config.toml
model = "model that predicts nearness at each pixel"
dataset = "single toy objects rendered from many sides on busy backdrops"
train_examples = 203450
image_size = 64
crop_scale_min = 0.8
horizontal_flip = true
color_jitter = 0.1
encoder_arch = "swin"
encoder_norm = "layernorm"
encoder_norm_position = "pre"
encoder_activation = "swiglu"
encoder_mlp_ratio = 2
encoder_head_dim = 64
encoder_fused_qkv = true
encoder_bias = "all"
encoder_qk_norm = false
encoder_parallel_block = false
encoder_inner_norm = false
encoder_moe = "top_k"
encoder_num_experts = 8
encoder_moe_every = 2
encoder_expert_mlp_ratio = 0.25
encoder_experts_per_token = 2
encoder_shared_expert = true
encoder_patch_size = [4, 4]
encoder_conv_stem = false
encoder_depths = [6, 6]
encoder_widths = [96, 192]
decoder_norm = "batchnorm"
decoder_activation = "silu"
decoder_widths = [32, 64, 96, 128]
decoder_blocks_per_level = 2
decoder_block = "plain"
decoder_attention = true
decoder_upsampling = "pixel_shuffle"
loss = "l1"
targets = "nearness"
residual_init = "none"
optimizer = "soap"
beta2 = 0.95
lr = 0.0014
beta1 = 0.95
shampoo_beta = 0.95
eps = 1e-08
precondition_frequency = 20
max_precond_dim = 1024
one_sided = true
adamw_lr_other_params = 0.0014
grad_clip = 1.0
steps = 11600
batch_size = 128
epochs = 7.3
lr_schedule = "wsd"
decay_fraction = 0.2
final_lr_fraction = 0.05
warmup_steps = 230
weight_decay = 0.3
adamw_weight_decay_other_params = 0.05
Rows from block 11 of the encoder of a small model that predicts nearness at each pixel, named by matrix and row number. Rows with one number within an expert belong to one neuron, the router's apart. Each number is 50 + 10 x the weight over its row's rms, rounded and kept within 0 to 99. All counts start at 0. After the name is the row's rms in percent of the matrix's.
Before each expert's rows are labels from the 100 images, of 14976, where the router gives the expert most weight on average: "responds to" is what is common among them. Only what is clearly more common there than usual is listed. The data: single toy objects rendered from many sides on busy backdrops. In brackets: how many of the 100, against the usual share in percent.
# router: router (encoder.blocks.11.mlp.router.weight, 8x192, trained with AdamW), inputs 0-191
# gate: expert gate (encoder.blocks.11.mlp.gate, 8x48x192), inputs 0-191
# up: expert up (encoder.blocks.11.mlp.up, 8x48x192), inputs 0-191
# down: expert down (encoder.blocks.11.mlp.down, 8x192x48, transposed), outputs 0-191

# expert 4
responds to: mug (28 vs 3.3)
router.4 106:45 53 59 40 60 49 71 36 49 47 29 55 47 49 39 69 43 50 50 28 35 73 27 44 46 34 56 50 61 53 44 60 53 38 58 64 57 28 43 45 41 46 33 51 42 56 45 32 62 39 59 46 36 66 45 48 56 55 42 60 57 55 45 36 34 39 53 58 41 50 34 49 56 48 59 34 37 56 57 39 47 46 47 43 70 51 42 42 48 65 50 42 43 53 43 52 49 69 57 61 49 40 47 32 55 49 42 49 54 63 38 37 51 40 44 42 45 61 56 60 51 52 40 58 64 60 60 51 37 50 58 32 48 63 49 42 56 41 58 59 81 35 53 55 61 65 52 60 50 38 48 44 54 59 60 54 46 55 46 46 64 43 46 41 47 49 55 46 52 46 26 60 60 39 64 45 36 69 43 59 39 71 51 46 36 48 44 47 43 59 60 52
gate.0 125:58 49 59 47 35 55 65 47 41 40 46 46 49 50 49 70 52 63 46 50 42 33 48 38 80 44 42 56 57 54 43 63 40 58 46 60 51 47 65 57 58 47 46 28 37 52 46 38 34 52 61 48 58 47 55 40 53 57 54 52 53 45 54 43 33 41 31 43 44 69 47 57 40 55 36 17 61 41 43 54 51 52 54 44 60 38 41 57 63 46 51 56 39 46 67 51 59 55 43 45 44 38 67 52 37 48 44 45 38 58 50 54 57 67 35 44 57 64 51 60 60 45 62 64 57 45 51 59 46 37 65 55 36 61 44 52 44 51 48 50 50 33 48 43 62 35 66 27 44 67 63 43 43 58 31 42 59 60 47 72 51 57 30 53 52 37 55 38 62 64 53 58 51 67 30 33 45 56 51 45 52 46 58 53 58 48 64 63 54 49 57 43
up.0 132:62 54 61 44 36 56 72 59 34 51 62 39 52 57 43 73 53 59 47 56 44 37 44 41 70 43 35 46 51 44 49 50 49 56 43 65 49 47 55 53 54 62 49 51 39 40 49 38 40 48 65 49 53 44 63 45 51 53 47 48 52 45 55 48 25 37 36 44 55 69 41 56 37 59 32 25 50 40 52 65 50 45 54 55 60 36 31 44 50 39 49 59 36 54 61 37 58 52 43 56 54 41 59 47 54 52 41 38 36 56 55 53 55 63 47 36 42 73 45 61 59 51 62 74 48 45 57 62 48 56 57 51 29 53 46 52 41 36 56 64 49 32 60 53 59 36 62 42 34 59 55 52 42 59 31 49 53 62 53 70 51 51 29 49 49 32 52 35 75 60 53 55 52 56 32 30 46 54 53 51 40 50 54 48 62 59 55 58 54 40 56 43
down.0 109:54 67 55 34 57 53 48 58 47 49 36 38 61 52 30 48 51 58 51 42 37 42 58 61 63 45 34 56 53 34 60 37 71 58 30 64 49 62 33 53 63 61 72 55 56 57 48 68 44 75 53 41 56 60 56 47 57 43 62 59 48 36 52 57 41 52 43 51 50 46 47 55 48 43 65 52 55 50 53 52 43 33 50 57 47 40 46 50 52 47 41 30 73 52 68 65 35 50 36 41 60 49 30 65 48 59 49 50 49 60 58 54 58 44 48 41 45 52 37 46 31 56 53 66 45 60 42 64 55 49 54 52 46 52 43 44 44 41 42 61 60 40 43 53 57 42 39 30 28 56 59 60 56 37 42 45 67 41 51 42 44 54 38 77 27 46 63 33 46 36 41 40 62 44 44 62 44 51 54 52 54 37 31 47 46 50 44 56 56 51 54 42
gate.1 134:42 46 44 65 56 38 46 63 31 35 27 35 55 65 49 60 36 53 46 48 51 64 43 46 53 51 51 54 56 36 54 47 58 43 62 62 49 50 60 57 34 52 45 39 75 63 49 60 71 62 52 51 47 48 42 51 49 49 43 44 46 54 54 65 50 61 39 59 31 54 63 44 65 49 58 62 43 58 66 44 36 49 52 32 36 51 31 68 67 49 40 65 66 41 46 60 56 46 43 35 61 45 47 39 41 47 52 57 36 42 44 46 49 47 52 74 60 40 51 56 45 55 33 51 60 77 49 50 42 55 53 42 63 52 53 45 47 47 53 40 33 52 50 62 74 69 42 43 56 55 56 46 52 31 60 31 49 45 48 61 70 50 37 44 49 50 52 47 50 45 35 47 47 50 59 51 59 54 58 44 49 44 48 36 51 52 42 56 30 74 56 30
up.1 127:61 51 62 39 39 62 51 44 62 63 73 63 41 30 49 41 64 44 47 42 48 37 53 49 47 43 46 47 48 61 52 55 40 60 36 42 57 48 39 45 68 46 53 53 22 40 49 43 32 34 53 50 56 48 61 44 57 55 59 58 56 50 53 40 44 42 54 40 55 51 39 60 31 47 40 30 63 40 29 52 66 50 47 67 65 44 70 34 43 48 56 37 35 56 60 42 44 50 58 70 44 60 52 60 58 48 56 49 66 61 62 53 50 51 43 32 38 49 46 45 56 46 63 49 39 20 50 52 56 50 48 57 40 56 51 61 56 58 45 56 59 54 40 37 29 33 61 52 39 44 46 48 50 65 41 70 58 56 56 40 35 46 62 56 51 48 44 52 47 55 67 50 53 50 45 44 42 45 41 54 56 58 56 68 49 49 50 45 74 27 45 63
down.1 127:32 58 59 65 50 57 53 42 40 50 31 44 45 70 58 69 50 63 59 55 39 50 33 34 69 46 64 48 46 53 28 62 52 28 44 60 35 39 55 30 32 58 53 42 65 35 38 50 51 32 63 53 49 52 39 40 58 43 57 40 60 39 44 31 42 48 58 49 41 46 60 44 41 35 42 30 44 59 50 55 57 42 58 41 56 44 51 53 47 56 50 40 47 61 43 57 54 57 43 55 32 46 63 40 42 58 33 48 49 50 40 59 64 64 64 35 47 51 66 50 37 38 45 52 64 45 45 41 59 40 59 37 53 68 59 55 60 29 59 41 66 55 58 53 62 46 58 41 64 45 51 57 66 55 40 60 47 62 52 48 48 58 50 55 48 54 47 60 56 52 54 44 54 44 56 48 45 65 45 36 35 67 26 45 43 49 57 64 36 54 49 51

# expert 1
responds to: house (30 vs 3.3)
router.1 128:50 48 52 43 48 57 43 50 51 61 69 50 58 50 34 42 51 36 62 56 46 49 61 51 38 64 47 61 52 44 57 35 51 45 38 39 69 46 59 54 58 47 54 58 35 47 48 41 50 58 45 28 69 44 48 43 53 43 39 48 33 46 68 35 55 45 43 44 51 63 61 63 41 46 35 40 61 49 39 46 60 49 49 52 32 59 51 59 47 51 74 55 57 67 52 51 42 47 55 52 56 67 49 62 50 45 62 35 46 61 59 50 45 37 59 40 32 35 26 54 60 49 40 43 38 49 40 44 60 35 29 49 50 50 62 70 38 53 52 55 49 57 33 44 29 17 58 42 38 50 61 46 48 48 49 45 56 51 52 60 60 42 49 54 49 46 42 41 42 56 56 49 66 63 31 70 62 29 44 41 54 53 31 54 44 43 50 60 72 63 46 53
gate.0 100:53 49 32 52 61 43 69 42 56 30 48 63 43 50 39 50 43 41 47 34 58 49 46 40 67 67 53 43 44 31 50 36 35 42 57 53 50 38 42 38 42 76 47 43 51 67 37 30 61 54 44 43 61 70 26 51 50 43 52 58 57 50 48 48 39 34 48 54 52 44 42 35 54 35 54 46 42 55 44 50 60 35 54 57 57 70 65 63 61 65 47 50 45 54 37 40 49 35 51 58 61 36 51 37 59 41 54 43 57 52 37 74 44 46 38 41 68 51 45 71 40 58 46 51 61 63 34 62 54 58 48 41 43 62 71 42 67 50 40 52 47 46 47 60 60 70 49 44 33 47 59 41 54 53 56 45 65 62 53 45 49 67 68 50 33 43 57 60 40 47 44 53 38 60 53 54 46 56 45 37 54 45 42 37 46 55 58 49 43 40 53 58
up.0 093:46 53 64 47 41 52 32 40 51 50 55 45 38 43 52 59 49 34 67 46 54 61 51 42 33 61 46 54 40 47 55 45 54 36 64 53 55 36 61 51 52 26 45 51 53 56 42 62 51 40 67 42 43 55 42 52 56 63 47 37 44 58 45 47 52 61 37 39 45 63 64 68 36 57 48 45 48 46 61 35 57 56 49 51 39 41 43 56 54 43 47 53 53 55 59 55 39 50 53 34 43 68 52 58 46 52 39 47 60 41 69 43 42 39 71 57 43 34 51 63 61 44 52 47 37 67 73 39 41 58 43 29 47 41 62 51 46 47 62 56 62 47 57 39 51 40 23 38 64 59 58 29 56 51 63 53 44 54 52 47 46 33 51 21 66 56 47 55 57 50 29 56 69 32 62 45 55 52 41 59 50 51 49 49 52 53 31 48 50 71 51 32
down.0 100:50 54 53 62 54 54 51 27 46 51 43 33 50 63 67 59 58 59 61 52 52 45 35 51 55 46 54 55 50 59 43 74 42 46 67 55 27 45 48 63 48 63 46 36 43 47 46 62 51 27 61 48 41 56 53 48 53 51 55 47 67 45 42 58 44 54 37 50 50 41 49 58 64 52 48 53 49 45 43 68 37 45 45 39 54 64 40 35 50 52 37 47 63 46 72 39 49 56 30 53 37 47 59 57 37 74 51 67 79 46 36 41 47 45 42 57 48 41 61 48 48 34 47 56 62 36 32 52 62 54 58 43 62 47 45 49 77 42 59 57 40 58 55 61 60 63 45 30 60 50 46 56 48 42 48 45 46 47 34 54 44 72 50 50 50 60 58 45 39 61 71 49 45 33 64 28 42 46 41 39 46 44 29 54 44 50 49 43 53 46 47 53
gate.1 115:32 45 47 55 52 50 25 48 53 61 52 46 54 46 78 32 70 62 52 44 53 44 44 55 43 31 55 36 67 56 58 53 52 50 54 58 34 47 52 43 39 54 50 49 53 38 54 50 40 42 60 65 45 43 53 61 47 37 57 50 46 36 44 36 39 47 65 53 50 38 49 46 36 42 47 58 50 54 44 41 39 67 50 51 52 32 48 32 35 50 49 81 47 41 47 59 56 51 51 68 37 39 40 61 45 47 34 46 41 36 59 57 51 54 62 41 53 52 61 43 58 51 47 52 60 59 67 56 37 43 47 46 63 45 39 55 27 44 44 29 64 48 50 34 54 48 51 51 61 51 50 68 54 41 40 51 50 55 51 44 38 43 40 46 64 56 49 59 44 47 54 28 48 33 70 46 49 50 54 63 61 70 55 41 72 68 39 53 36 69 44 48
up.1 124:59 47 55 49 40 67 62 47 46 62 57 59 51 44 27 68 44 40 35 47 38 67 66 40 59 35 57 51 37 48 46 42 60 31 53 53 72 38 47 41 46 53 49 53 53 53 41 42 61 39 38 59 49 57 55 46 56 60 57 49 75 38 49 51 51 32 50 61 58 42 38 56 66 52 35 41 52 51 62 61 63 62 42 61 45 52 43 54 46 66 38 29 45 54 38 40 63 49 52 58 50 65 34 49 65 63 61 55 59 48 33 51 39 50 55 55 39 44 72 52 41 48 56 43 42 48 47 39 52 63 51 36 38 55 58 54 68 27 56 65 49 55 50 56 56 50 42 50 49 61 45 33 52 68 54 48 48 70 55 45 54 44 43 49 50 57 43 48 52 52 43 72 37 47 43 34 47 43 54 40 22 37 44 59 48 27 51 50 60 42 54 37
down.1 121:54 48 45 45 33 36 57 61 41 39 53 34 58 44 37 46 57 56 42 72 50 39 61 57 59 55 42 54 47 47 45 54 44 62 52 46 49 72 51 59 52 41 59 52 52 55 57 48 45 60 50 45 56 53 47 49 57 46 58 58 58 51 57 65 56 68 36 58 60 60 46 46 56 58 66 65 71 41 44 57 53 36 48 50 33 48 57 59 54 41 49 41 55 37 75 47 46 55 56 33 65 43 53 39 55 40 63 48 44 52 51 49 59 72 31 62 51 47 43 35 41 36 59 53 59 32 48 54 43 55 53 69 44 58 48 23 63 59 28 46 44 34 49 53 38 51 56 39 39 46 48 60 40 44 45 49 60 32 47 63 55 61 34 57 43 39 49 42 53 50 71 31 18 58 39 59 27 48 43 48 56 49 56 44 37 45 57 58 53 39 60 39

# expert 5
responds to: white (27 vs 8.2)
router.5 043:36 55 65 48 50 42 50 50 33 65 32 34 46 50 57 67 57 58 49 47 57 76 38 59 38 38 42 60 80 35 42 51 52 62 66 65 63 41 43 51 43 46 50 45 42 42 44 42 53 46 41 39 37 39 40 51 64 53 51 48 51 60 55 33 38 31 42 69 49 56 36 60 40 46 47 54 50 58 24 48 57 43 39 50 58 47 53 44 31 36 58 29 59 49 52 47 33 44 47 46 49 50 44 39 61 55 35 61 40 49 47 34 48 41 60 41 42 51 34 53 59 55 46 56 59 44 56 47 41 45 52 20 59 53 49 54 50 45 52 56 49 42 29 56 47 52 55 65 61 36 49 38 57 36 42 57 32 49 49 69 56 44 56 41 61 49 53 49 54 49 59 53 57 49 42 52 48 57 54 41 57 66 29 53 27 56 49 55 63 58 68 61
gate.0 110:54 76 70 53 40 47 51 29 57 50 48 39 65 54 48 69 60 40 56 36 31 45 41 60 55 56 45 61 31 49 54 50 68 51 43 47 51 46 37 50 48 28 54 45 54 49 50 46 62 45 45 27 57 54 56 70 58 63 81 37 59 53 54 49 48 58 45 46 37 63 42 54 41 64 52 47 50 50 35 61 58 47 60 47 52 37 37 37 69 35 36 31 63 34 53 49 54 56 44 42 46 58 63 37 49 58 44 43 57 65 39 38 63 65 46 52 49 35 57 57 60 57 48 56 50 30 41 55 64 50 68 50 34 45 46 49 59 51 45 60 52 41 67 39 48 60 39 52 42 46 61 60 46 53 42 48 53 47 47 56 55 55 49 44 45 43 41 39 43 55 43 36 70 57 59 42 42 71 47 40 31 50 54 39 41 37 52 57 63 64 48 52
up.0 105:54 77 76 47 44 57 57 43 54 37 41 32 51 33 47 51 52 34 52 36 35 35 54 52 39 50 57 54 36 64 65 53 53 67 41 38 60 29 53 61 60 35 50 48 48 50 39 45 59 47 45 26 48 50 64 46 59 62 65 42 56 55 61 54 56 67 45 40 48 64 27 52 43 71 44 48 66 47 55 54 60 47 50 55 34 47 47 48 52 43 45 40 48 43 56 47 58 62 53 52 58 67 54 31 56 66 53 49 58 80 47 45 58 65 51 66 50 39 49 59 57 48 47 52 35 31 46 47 52 47 49 50 48 51 46 48 60 42 53 45 41 32 56 36 25 53 51 48 53 34 40 46 48 60 33 51 52 51 57 66 62 57 47 65 65 50 52 42 36 49 50 39 42 66 35 36 49 59 46 46 43 51 61 62 47 59 46 61 68 44 47 53
down.0 111:36 66 47 43 53 65 48 34 60 44 65 50 55 56 54 45 48 36 59 44 45 56 50 56 58 59 40 43 45 53 58 57 59 32 36 61 45 45 43 48 57 37 59 48 41 63 43 41 55 63 47 34 44 52 40 42 49 55 57 68 43 46 37 33 25 53 40 53 60 50 49 47 38 42 55 42 68 64 60 43 43 31 67 31 36 52 51 55 51 56 55 64 47 58 52 71 53 62 40 61 31 59 42 64 59 54 46 43 41 59 38 73 51 49 59 37 50 59 60 61 48 63 48 47 50 67 52 54 37 44 56 40 52 48 62 51 31 46 53 65 61 43 30 47 38 42 43 26 35 43 56 38 54 47 53 35 35 55 66 50 46 54 26 52 38 41 54 51 47 48 31 64 70 52 57 55 63 56 60 62 56 56 45 45 52 50 61 52 54 54 60 66
gate.1 094:67 65 48 56 51 47 58 58 30 61 47 54 41 59 48 44 46 65 62 52 60 46 32 40 40 60 51 74 60 48 43 60 46 56 40 55 45 64 58 40 53 57 44 43 47 65 52 38 48 61 52 44 66 53 31 25 64 30 51 39 47 40 42 39 54 43 42 57 48 40 41 42 58 49 36 37 37 47 34 62 64 49 30 49 63 50 52 67 35 50 52 68 49 53 63 47 52 55 47 64 38 43 53 57 36 49 27 56 63 47 43 67 56 43 38 37 57 47 42 54 55 52 51 59 66 64 27 60 41 49 49 37 68 53 66 59 52 61 71 62 46 55 47 60 30 43 63 42 56 46 44 56 56 54 43 64 46 52 46 45 64 49 44 62 32 53 63 56 52 41 42 60 63 57 40 53 42 55 44 42 57 54 48 47 56 42 64 56 39 50 67 46
up.1 091:59 57 45 29 60 42 44 38 20 44 60 51 49 49 37 46 31 41 71 55 44 57 64 38 62 44 40 64 46 59 52 53 60 52 60 28 55 33 56 60 51 41 52 49 58 56 39 52 50 63 55 27 59 47 57 57 51 49 64 66 44 53 57 64 44 61 44 53 62 62 55 41 48 67 49 48 56 45 43 51 53 34 40 52 54 57 55 66 60 32 50 36 64 44 57 55 55 57 45 57 37 60 43 51 43 51 62 45 44 66 49 54 58 56 59 44 49 57 36 53 52 50 54 37 37 61 46 63 45 45 52 30 53 35 52 32 38 47 45 66 62 29 47 46 46 58 39 42 43 66 34 62 51 51 48 55 45 48 38 47 60 55 39 54 53 53 53 44 62 44 30 46 60 47 37 49 46 70 59 44 36 31 69 46 40 56 59 65 51 48 78 53
down.1 099:45 40 68 45 51 52 45 60 47 53 50 54 54 56 40 43 40 44 51 63 58 57 49 59 38 42 38 49 48 47 42 33 63 48 49 68 46 53 62 60 62 69 47 39 59 37 46 54 38 49 41 48 60 39 53 58 55 52 44 56 42 37 56 72 47 46 44 48 52 61 57 80 43 70 40 63 59 34 41 45 56 53 44 60 55 40 47 56 46 40 41 40 61 38 69 54 55 53 47 42 54 38 38 64 45 62 61 61 57 55 59 38 48 50 52 54 31 31 40 52 45 52 60 57 50 44 61 41 70 21 50 45 57 46 50 57 46 43 45 62 36 47 61 34 79 43 59 52 57 62 48 73 46 40 41 45 33 54 41 42 35 48 37 68 58 56 64 28 51 52 54 63 37 40 38 41 43 39 49 31 50 40 48 51 38 63 55 55 61 52 46 49

# expert 7
responds to: ladder (32 vs 3)
router.7 195:48 51 31 57 44 44 44 57 71 44 52 42 67 45 64 49 39 44 49 53 53 47 53 52 60 40 60 55 44 68 66 49 40 48 53 56 37 71 54 54 51 54 44 54 53 58 63 62 56 46 43 69 41 46 58 40 44 58 63 58 63 48 51 65 64 68 65 36 54 45 58 46 55 51 60 60 35 42 49 53 39 57 75 59 46 47 58 45 63 54 43 56 42 38 50 47 54 65 42 38 67 34 64 51 50 41 75 61 57 34 58 53 45 62 41 55 76 66 69 42 44 52 53 50 52 48 59 53 45 59 51 76 45 36 42 37 52 43 34 35 34 43 66 42 62 59 46 51 38 56 47 53 52 47 55 54 52 45 41 47 48 54 47 57 39 48 62 53 52 44 50 49 24 54 61 32 55 42 58 45 44 31 66 49 62 50 39 42 30 37 32 51
gate.0 111:56 47 48 49 65 42 50 48 60 46 42 35 66 70 39 53 42 60 53 55 66 40 38 52 61 40 51 65 65 49 63 62 47 50 64 70 23 52 61 42 46 55 52 48 65 45 44 59 71 36 56 60 45 42 46 52 30 52 63 51 58 41 61 66 38 55 48 45 48 62 58 54 70 69 49 53 36 50 51 62 25 52 64 47 51 31 54 45 57 41 34 41 36 49 52 47 54 48 34 38 69 36 70 40 53 40 65 54 55 39 47 56 58 72 50 48 64 65 57 46 38 45 44 41 45 38 50 47 47 57 51 61 47 33 53 49 64 33 56 38 42 52 67 37 60 49 57 47 50 51 37 61 39 58 56 50 49 51 38 54 50 49 48 66 51 47 47 42 43 58 59 49 37 54 58 39 51 54 53 59 58 41 73 61 53 56 49 49 34 36 38 48
up.0 115:54 42 54 49 65 43 51 47 56 51 43 36 64 72 38 52 45 58 58 53 62 43 38 46 57 40 56 61 68 47 61 62 54 46 60 70 23 45 64 39 44 53 52 44 61 43 38 57 68 38 54 62 48 46 42 59 32 51 64 49 64 39 60 64 33 52 49 46 49 63 60 62 75 68 49 52 38 50 56 64 33 56 56 44 50 31 54 45 52 43 41 38 35 56 58 45 57 50 36 40 63 34 68 37 42 50 62 51 57 38 48 50 59 73 54 45 62 68 55 50 41 45 40 39 44 40 49 44 55 49 46 58 53 33 51 52 64 32 56 47 43 50 73 36 61 48 57 51 57 56 33 64 42 65 53 43 42 55 31 49 51 49 49 69 54 50 45 37 42 57 61 51 42 48 58 38 52 52 52 52 57 38 66 61 49 58 49 53 40 41 37 50
down.0 107:71 50 49 55 46 33 48 69 65 53 56 41 61 46 48 51 53 55 51 39 73 41 58 58 32 49 54 54 57 60 64 57 40 71 53 43 43 58 53 62 47 59 40 57 45 60 58 58 36 53 47 65 41 51 75 53 39 50 44 49 42 50 52 73 68 61 58 39 51 47 49 61 53 72 47 56 53 42 31 54 47 47 50 68 47 56 44 47 33 58 55 49 50 39 61 37 45 71 38 50 63 35 55 50 42 40 63 56 67 56 55 37 56 36 44 59 49 49 45 30 54 48 42 63 42 42 42 73 61 61 25 62 41 37 42 53 49 46 52 41 37 65 58 43 41 53 50 68 60 42 34 57 50 46 45 33 50 34 36 36 55 50 62 52 47 51 56 36 36 43 56 45 44 48 50 49 46 41 55 63 61 46 55 59 47 54 43 31 53 32 38 52
gate.1 105:53 66 44 47 52 46 51 67 52 58 58 39 60 38 30 53 25 30 48 56 41 53 61 45 39 44 46 68 39 36 56 29 59 56 41 63 30 71 55 50 48 51 53 70 63 35 54 49 53 50 55 49 50 43 59 61 70 59 36 54 55 46 58 51 63 60 48 61 52 60 59 58 54 53 51 63 32 46 54 47 52 53 67 59 32 42 40 59 55 49 43 56 41 35 39 60 53 31 45 41 63 49 50 47 83 39 59 48 43 35 35 48 62 66 52 52 40 65 43 43 62 64 52 52 35 53 62 44 38 66 54 46 44 50 40 38 41 43 44 58 57 31 59 44 57 33 43 61 45 52 40 37 44 52 66 61 48 52 53 42 40 30 50 29 51 53 50 50 64 41 41 51 47 55 51 61 56 42 64 48 56 42 43 51 54 41 43 44 52 60 58 45
up.1 094:35 35 52 51 53 46 46 42 54 38 40 48 57 59 50 43 43 48 29 59 47 60 73 65 40 59 41 29 45 46 35 52 64 38 46 45 66 49 52 41 65 53 44 43 41 48 58 51 35 61 57 48 40 45 42 47 38 43 47 58 43 53 38 51 71 61 50 54 51 48 46 71 43 52 39 65 64 44 34 30 56 53 59 56 56 57 50 55 43 53 63 43 52 47 52 53 37 69 42 53 46 57 44 63 55 62 55 37 59 53 57 41 46 46 62 52 26 30 43 54 55 46 46 48 53 53 55 40 64 31 26 39 51 61 52 51 40 49 45 46 53 46 42 28 44 57 57 61 62 49 53 44 50 52 45 39 47 52 85 36 45 41 50 66 70 53 50 38 51 61 58 46 61 51 57 66 65 36 40 39 44 64 42 40 44 70 60 37 62 35 48 53
down.1 107:48 45 54 35 48 41 63 45 56 54 67 81 45 69 55 47 41 40 31 57 52 60 33 58 42 52 43 37 56 40 33 49 42 39 49 50 37 56 36 38 46 48 51 48 50 34 62 39 44 32 48 49 60 46 39 46 44 32 40 57 37 32 49 39 47 38 62 65 57 38 44 55 45 59 41 54 48 48 30 51 62 41 44 59 51 56 79 58 48 70 64 39 49 46 47 42 44 51 45 62 49 48 34 63 69 51 56 38 54 61 37 46 59 56 56 40 37 27 50 64 55 44 60 58 53 42 53 55 65 40 50 40 40 58 49 46 41 52 55 64 62 50 43 38 55 53 70 61 44 41 49 49 42 60 52 52 51 57 67 41 40 41 49 49 56 44 37 33 55 41 56 68 73 55 35 55 51 49 41 48 56 75 49 51 37 59 53 50 44 50 40 50

# expert 2
responds to: white (29 vs 8.2)
router.2 077:42 42 71 55 48 46 51 42 42 54 29 52 23 48 44 53 53 56 42 50 48 51 31 53 45 57 38 50 44 42 44 68 47 59 49 56 49 43 67 47 50 59 40 45 54 62 47 44 47 38 52 32 50 54 34 58 65 47 63 38 61 51 38 38 38 39 42 45 63 35 34 37 45 58 48 59 48 45 45 51 52 50 21 44 61 47 57 39 18 50 36 40 71 51 70 49 36 53 46 66 42 48 28 39 47 64 22 49 50 69 40 43 46 36 52 50 51 49 50 67 51 37 65 47 50 48 46 55 37 58 53 32 63 51 54 42 62 48 60 57 52 40 43 53 46 70 50 58 59 59 44 36 49 38 65 53 42 49 47 50 53 60 45 42 54 56 66 54 48 53 57 49 54 45 46 61 42 67 52 46 42 60 40 65 43 61 63 40 36 65 51 46
gate.0 102:51 57 49 56 43 61 51 40 75 38 52 55 27 56 57 52 54 46 60 51 53 31 47 46 49 65 54 52 52 57 58 56 42 36 36 56 25 51 46 47 59 49 31 41 42 51 62 54 42 59 51 46 61 59 34 35 61 49 49 30 45 36 25 28 52 54 57 51 62 35 47 26 47 60 40 57 48 54 51 49 78 48 52 57 34 64 60 42 56 52 55 52 54 40 44 65 47 32 54 54 44 41 46 46 43 52 33 44 34 47 56 46 53 64 39 26 64 44 63 56 45 46 44 55 58 58 36 45 38 37 51 51 66 22 31 45 55 54 67 34 57 62 56 50 56 55 60 56 48 62 48 48 46 57 57 62 51 46 45 44 52 63 65 62 40 64 38 63 52 47 63 46 61 56 62 59 50 53 52 52 68 46 61 46 51 52 46 60 47 49 41 44
up.0 095:50 47 43 62 46 54 47 45 57 49 32 43 34 53 58 52 39 51 57 48 45 28 51 58 56 56 53 53 49 67 51 59 57 55 41 63 32 41 47 43 61 54 30 37 43 57 53 54 50 63 43 43 56 47 44 33 64 53 52 25 61 59 26 39 62 49 46 57 50 40 50 29 38 71 43 55 38 59 44 43 68 48 62 46 36 58 65 47 56 59 47 53 60 48 39 70 47 28 54 50 57 40 36 53 53 54 39 52 32 46 59 53 39 44 55 22 53 42 52 53 54 46 51 57 50 64 36 62 28 38 70 41 71 30 27 57 45 64 71 37 60 53 52 54 53 53 49 42 50 65 48 47 37 40 63 58 52 47 44 53 50 64 55 57 52 65 50 55 51 57 51 43 47 54 50 49 46 54 63 48 68 37 43 41 48 51 62 54 51 56 36 35
down.0 096:41 45 36 40 42 38 49 58 56 54 50 45 29 64 44 53 38 44 57 59 59 53 62 35 44 72 67 65 63 51 60 55 43 44 40 36 60 42 60 45 51 43 50 38 52 51 32 27 30 47 43 64 45 42 35 43 45 58 67 42 53 58 44 40 47 51 68 48 60 62 46 64 34 51 35 57 69 58 54 53 66 43 61 62 43 57 48 53 61 59 71 31 28 62 33 44 56 39 62 40 44 56 42 58 50 39 55 48 60 48 55 48 49 64 53 43 53 43 50 44 72 39 53 40 44 46 64 39 41 55 45 53 46 56 35 53 50 62 54 48 43 53 38 40 40 51 58 46 59 60 40 36 68 60 63 61 56 45 46 53 65 49 58 56 55 52 28 58 52 70 68 38 53 46 37 54 55 36 48 71 61 50 48 51 51 62 56 47 56 38 44 55
gate.1 092:50 42 59 56 36 50 61 60 44 47 50 49 40 50 38 33 42 68 50 47 45 39 65 44 42 43 43 55 39 40 44 32 57 24 68 47 54 47 40 59 63 41 49 59 68 37 52 41 46 38 53 39 76 52 48 52 64 36 30 52 62 53 59 56 59 65 50 58 41 63 41 40 50 45 63 57 61 35 56 60 41 47 49 48 61 48 39 52 38 47 55 37 40 56 39 48 45 72 47 65 46 42 44 51 35 54 50 33 29 56 36 64 43 67 32 52 43 56 54 52 40 60 48 47 60 49 48 41 59 47 51 46 51 53 46 36 45 34 37 57 51 29 52 43 38 49 62 35 47 49 52 47 48 67 46 49 53 54 52 49 60 49 46 58 52 48 59 67 56 39 54 47 47 74 45 57 29 72 29 62 49 55 47 48 62 62 61 63 37 56 31 43
up.1 087:59 43 55 51 34 50 61 63 44 65 51 41 64 45 39 74 65 45 43 38 37 39 40 47 39 73 38 57 57 41 50 55 45 45 43 60 57 64 43 41 34 51 51 39 49 50 44 58 50 52 59 41 54 39 51 57 68 56 61 56 59 56 45 53 68 45 54 53 51 21 45 46 65 33 46 43 46 49 45 38 45 39 61 66 41 52 65 35 50 72 52 58 58 36 63 37 54 61 42 35 57 59 61 46 65 46 64 45 75 42 43 35 54 46 32 38 44 54 52 40 57 61 40 66 51 41 55 65 59 55 45 48 41 41 42 31 73 51 56 47 56 55 53 36 45 53 41 49 65 58 53 54 43 58 44 50 60 45 50 51 47 38 57 49 74 57 56 31 49 60 48 38 55 43 54 54 63 42 45 35 34 65 41 51 36 38 59 45 34 47 56 48
down.1 084:51 46 66 35 49 44 51 49 51 48 36 40 38 60 50 74 66 60 53 50 53 39 59 49 48 54 39 47 42 47 55 49 48 62 72 38 49 44 36 36 65 35 75 59 54 61 57 58 45 46 52 56 63 68 55 69 49 44 55 49 53 53 27 60 45 46 56 55 62 47 41 30 61 59 56 44 59 46 45 63 44 61 47 59 42 61 47 39 53 46 43 43 48 28 58 46 50 63 54 48 55 44 52 64 45 54 40 54 32 42 48 51 38 46 24 59 54 67 69 55 36 43 74 51 44 42 42 55 35 51 42 63 41 32 37 30 53 52 36 61 44 52 61 53 50 58 46 57 46 58 59 48 43 44 36 67 50 46 31 57 43 49 57 52 37 46 63 54 53 60 71 47 61 65 44 51 44 48 55 62 54 43 55 47 49 71 46 38 28 39 42 45